python train.py --model="model that predicts concentration at each pixel" --widths=[48, 96, 144, 192] --lr_schedule="cosine" --weight_decay=0.1
Rows from block 7 of a small model that predicts concentration at each pixel, named by matrix and row number. Rows with one number belong to one channel. Each number is 500 + 40 x the weight over its row's rms, rounded and kept within 0 to 999. All counts start at 0. Numbers have three digits each. After the name is the row's rms in percent of the matrix's.
Before each channel's rows are labels from the 100 images, of 14976, where the channel reaches its highest value: "peak at" is the part of the image that holds the peak. Only what is clearly more common there than usual is listed. The data: reaction-diffusion patterns (Gray-Scott).
# convs0: first 3x3 conv (model.mid.1.convs.0.weight, 192x192x3x3, standardized in use, each kernel summed), inputs 0-63
# convs1: second 3x3 conv (model.mid.1.convs.1.weight, 192x192x3x3, standardized in use, transposed, each kernel summed), outputs 0-63

peak at: top right; middle right
convs0.35 063:509513575583444434528535471504508477520482499477458531451456496592576483491458531459525517474459495540458548488445549445534530418460482466551488463490485477470503505519473520526446550525569570
convs1.35 095:494535544505501445459544515520439505453513548483518516501510552448486566455524525526537451494506546459511512459580491549481546598504531506480451465526478546438464488534443514560455472479564566

peak at: centre; middle right
convs0.135 066:545563520502545499546420526504422566515462561445559547538510484412439479437490550513551513510546463548521509508545467494473453523474479508443500544514485496465530554485418435534547475526512452
convs1.135 095:480494458505497583524466556539548442515529452488508525431478512460524495505477485463481431521504536528525498488558468506471441468500485462469499469502479509466482494468492498484473476421511456

peak at: bottom centre
convs0.3 077:492451562499483531494512452502512463494481504483513483558451519464412547525469511505500471520478539481525419503475496522491453525529480508496518536482509456449491511578477461565481552523499540
convs1.3 098:470532499509540456525513468470453469499478517468532483457502549552566537535500570526500514504535494517445531416501478567467467480567558522532458478520475520498475443470438480518504499469447449

peak at: middle right
convs0.20 095:448471476512573438419522545476554450446533465497557500484507446557547544498540511438471491441515477462537469561455592499501468421481527566557495531456510446500527505464484524578462532448501504
convs1.20 091:490503539525537476594517499413502437514503426501518530486557469488471513410612504468471521490528531495504510501464382522425546507556540475505525422492511486531514547499491454447478499505549498

peak at: bottom centre
convs0.131 124:517477506440458590552428454538473562549473558473485561575533539417407463529455441507531443534489558503461518502531445523521540516511501438458552490504494522523496471484505486466548443531503445
convs1.131 102:494519462433533477504493557530434515539531522466508570482485470527527482490582516562497498541546528457472517474562492540597542535521512547557433622532481491568477493420476486494535494492416464

peak at: bottom centre
convs0.22 087:479599514533438426585490447541446521522449550484463495569481612464555518510479479521493519462532505512459611479487469563506523524567505436441558456433490497511458502528560512532560419539547486
convs1.22 108:550495501539513479558477478409447474446501461466543523463527438519460483522490503517514416535470507533509485466515491394535390512447474459524514473541469544413514494497480475534489461535496483

peak at: bottom centre; middle left
convs0.43 084:558492538495443506502458485543444497547531550415575540513478550468447496556415446567533435508488552529519558493505415523531468467570492460461495479469515478515512526485521460412528413522544456
convs1.43 098:507498472464483515445487414497464569531549509540504547489515472497504528385534459483473560499481496550493500522517496431538495446481406568584520501449500442517510492480517503454540484491446494

peak at: bottom right; middle right
convs0.100 098:473453457575516480525539554488453449515448533529499521508479540548580524581562497467518497467463519497541522461449529494501456453495441531540502479416501488516485551541488538529518527470554464
convs1.100 103:567488511477535495493480455528471575432514535482510570463519523560498510503541525544543491497572529539504554482532481540469440458527494398520508451590524535533465468432512483524482534462506479

peak at: centre; middle right
convs0.178 094:556466489531604450493533548453558469446539409503544429494493440571565528513583518471463528471520475441533491497441546514509535479513565526458477564483501440432464568512471482503434571506421530
convs1.178 087:533473537493563484451466503506465451515454488495516474504478546539511541464566486487509498509469466438518492377438462531515497559532569548446548493491499480535508504533518492447490479472552483

peak at: bottom right
convs0.125 110:490468464490539434475571521480498446461583440509568446486483467522489536498570558519509506482533502447588454498438547452492495488400567584502444522488463495509534518493494483553467512470468549
convs1.125 103:454457498569445518416492531471483504422475432476482538451489550515547433581493509533533335477561481540513490449501582539495429608518507467491544516434488570543509497548524504522528481489513465

peak at: bottom centre
convs0.66 078:573537541484538533507480459570399586519534520506499513530475557500463527556415510558505468498494516505526455534537538489451460512480517494461508488479504527555482467466468504467597448554550536
convs1.66 103:508480465496529474480502467464541549475527469525549447491509487510484480591475557517529406490497528518518444477473624524441482444486494407513547583506463566430479464488518500508624388468505472

peak at: middle right
convs0.29 096:504479505548539451488549532460509449413525502503509483478507456558537537451518495430445558481536476526535627473466563525530475474505477518545456490468504443427467482518444444578477528451545572
convs1.29 091:379474527509480560513496483528478475468492418477511486500504504508532496538495546545474433522485527508462513488516531403431489449572509529365458510523534474570501465533450510540500521474492512

peak at: bottom centre; centre
convs0.83 113:496505461533526463478499582475483468489492432500531451457482462574530545468577553459454513506551456491582515451449551483496492487522476592565466515489471466480486520559460463574457477440476525
convs1.83 092:516416487499479490440466522599492558502479502560488480515526454580507451471531477496448495473535481494459547537497484533438486453581442440622449373480473490528469524492494541499505488493496475

peak at: bottom centre
convs0.94 095:498497507447491529573443429582429501491507599451450649539481581478435489506498451521502484507541521459473473486534509534421481557517485486438621491448527494499495469478492547526558469514531474
convs1.94 098:516529533504483510531479524548532539510551528506531475479486456464474507522562535520593483494427543472531478525526460480564587504470476445614522549484440512473497453503472486517544444352451471

peak at: bottom right
convs0.108 111:545560554487478511463484532460534509543488501497496444523574539440513500480468490490528397548477480530492543604544467553456518541504539409472474560520481533504436586500519484459470507539475417
convs1.108 094:527431406408541380478488506444495552497522366538508542575535461515493491465487466552542529531486528500501473494553467496465542480494519505487531443513521464422522477526556463440457483460496514

peak at: top centre; centre
convs0.26 113:528447509514562479505512516472483506440519467531541465456462447514473493458572575456446550482517500516595377542486505474490513515438511564523465520462466483483431501508444544488456545466488488
convs1.26 106:510536535461466430530533543514482517424455483460446495493493492475496502561505528418464482449473525505468528490505448550477471489576472509499574505492497413426563545520571540579520479537480503

peak at: bottom right
convs0.109 089:539501588509482538547485437560495516540451564512480530513486495519484459557496469541491506577454594549537538488540468472527494526549471433515492375524480585543507502434510560495536494524540490
convs1.109 104:510513471457504470477483459546426492552544457474514466520494438551512502520395542460520461538519476464509491588473439471493585487484510480422496453456507491467428470513473466469500493500509453

peak at: bottom right
convs0.172 104:524435530566554466435516573431526483494558497509570491482577416488591496509486531505492472491545543532556470513502549477523469480449524531512447549504467458455497508489482499520433530501447461
convs1.172 104:469451467524540533481482529530446359501507492525475462548521556529494447457598534557443414529509508511514510513496519549519573463525471503501474481570497478545483462472498478463436546496551485

peak at: bottom centre; centre
convs0.113 078:476472476519498415474564528439541412530504542499592487489483508570571570507552495473539511515526492464546447467488518498511543447478464540470521554454502378481490545481438507533447565495512516
convs1.113 101:491468443498520473502479478486522531476523520535540508498477513439471469425536467531521482401511454554505502485480445537509411513494548423530477468529494544517455529482465465507465435510510484

peak at: middle right; top right
convs0.46 102:508485475483495432469471497433599459500519475497536462488533434527505463452525489431485496532536498513532526471475489561470550483419516530481418526526479515439442516548495467522453573497463486
convs1.46 100:458475538511498498492487482438542542545482468553475424482494454465474504371589425601549515535480514469470478461471528415486545534495423450557434472511510469496537512470431555466546553503487509

peak at: bottom right; middle right
convs0.14 104:446402444492449547529495494547495504528438528542405502503491524557452521435507478563461537513476459483470461481505520511459496483549406513496487392443480464555547516449477470504529462521562548
convs1.14 096:527531510542458503560519517498438524478503578521571526564498554494472533569463493517508539530484592493528539445509434479510522516510537455539423581486494544478549427503495447491511494385527505

peak at: middle right
convs0.169 092:529483469544542483476502509437515467485510512594511486490505441581569542520532530387451509519516469509534465511465510496526508498466467538552515542493546433470557513553532481564502548452465577
convs1.169 101:471503526531533535449506466487556451562507490498487486425492434574504480563491511463523551473482492513490514473505557483488421521528538408515536495574494511486491483493450525429479489516484491

peak at: bottom centre
convs0.82 094:428523549520467534495483470542441545502506500486485512529452543463416461502536460482502498520461488459489427502523454503490531563509522450469510461492501496596535414455491489455520477548430483
convs1.82 093:554467437388509466510523517474531488426472473469523515476501502474471520435517470498525530559470492451511522465493513555553545441436432477547571479419489487483500534497543545516434522483489518

peak at: bottom right
convs0.91 077:458483513598478480528480454559552495494490533482527524538543501455481475489436420453450451513489491531447531504523492558524555517514455488471514438516482465563532446443501558478474475468491499
convs1.91 101:520375504518495478500489543589559504504499483485535507510473457530469473509476519510559432496522493498530537472563475472468494505453462484475465457495520554513460449484508498569462452439493520

peak at: bottom centre
convs0.9 095:426485562544421560520562507500469464537527542518556464459499504452565497514477502510480465479474442556512616529548508526521455577507525502500518493457568514475426475501517470502531440510577513
convs1.9 100:454439552536574497496489434520452501485513489480507512518531391576581491581509447543514458505489494498511570540513465485547440531429510525465553445542491506565514488498443475481438483418525444

peak at: centre; middle right
convs0.175 076:535551502558472491509524507519476588497520516550432477566471544461481456500485478533497463529443500541473499528538423548534569531555549442477482502510511524506504557468504497516577485531489468
convs1.175 104:541510458415465464511493495538453484469478470507488574523506524492507653491477490572543459495492547494519432532497499533544575463456493440492487469452509449457489452541530455474464468487466475

peak at: top centre
convs0.148 079:568533439522571506496435430469416544523499461520484467459574454500476467515502506490489546513479527532526434507503463516491492447451555512539537446490533483577497471509507559450490497510419513
convs1.148 094:483513551498559517518530561426502518446537523540443532550480531435494462407584545484504483549473531493516451513412548441522606566445477496522457565534512436424496541506493440479537588501497504

peak at: middle right
convs0.137 098:482481470510553433444526514454496458492535459477562440427507481569516563456548577490488531469551416464541463512493506526499465463444544519552431525463546474427503525563477477535477495468523498
convs1.137 102:450489587568525561546483544457488569548506556507460418508492459550529476492454429428488457530545551517446488547468479626501367519550523501468515440516544520506506549438552502550518491482450514

peak at: centre
convs0.75 107:500438437572542465480545510507465476491491431565464515510431469575490553526561517431476535474486493438519462476431554472523460488461489531559502486456538471469498454585489551540457534451430566
convs1.75 108:441610547486583387582544458477479431428442485535542536522518550467473521530481469503524452559491458499511524501489519504481513582530477424530574435479534550514546520487497547489517462460533548

peak at: middle right; bottom right
convs0.65 084:467442524472529546584468497566545509481489537523455553511506470520533464531446484475472486503470570506471460518471439503593477525495502530508543430511541511546545552511544521451489544514462486
convs1.65 093:492524498546506538534498476459488529494487448548480590577491571512478549571470537522489546505459519501503549526463526476541501471452488504553521533573534465483520465522511539522535520506455502

peak at: bottom centre
convs0.16 162:525491514494439555547493440534531552526499533490452559533499532476448473555438493565488442539459512491457480487507444511466510505554471470468545460542518487579534485467511494466560474533485469
convs1.16 099:533512444474533470457496562463447542515481549535544490533506465481471478575497541507513536523455487495524539427593543514528588552471499542554515509465475555457503534513552509512514470397460494

peak at: middle right
convs0.72 069:515469496440512476506498516568471520545504551501503579558524487528496507523574470466508455586400559485529439442497544448542477510491454517463563536493510438577459597496539554472504525542434479
convs1.72 101:566480488479610526446499450501565522397494440573515509533511487444438491470555518543447495543444529517506537526498486427482474488529516573485480439497520539526496485541481518544479545515508491

peak at: top centre
convs0.0 082:449432565463497523508540575479503497482582480573500517451495466553502498429487443473566522455513481545462461549606534533493500473431480469526473505485494510466514437498460455542434499488520589
convs1.0 101:546504486520531609492491444454425556525479518465497507573540463510540445577499488536578531497438484520509429483438534433495506494473559496509544511444521504474486531503473451541561542501508488

peak at: middle right
convs0.18 069:473456538597493509544497502546351519468443502405544580547463492489586493514542509470429506472481529509510499469516537489512477465521472491539515495437478445535491450475470507546507447462533534
convs1.18 103:453509559439471465505493508546542476491468567541484499457488490491454494491508457487498544479460483447509472489485461481568515429561456544577484490494507521589435513538473497499493466441443516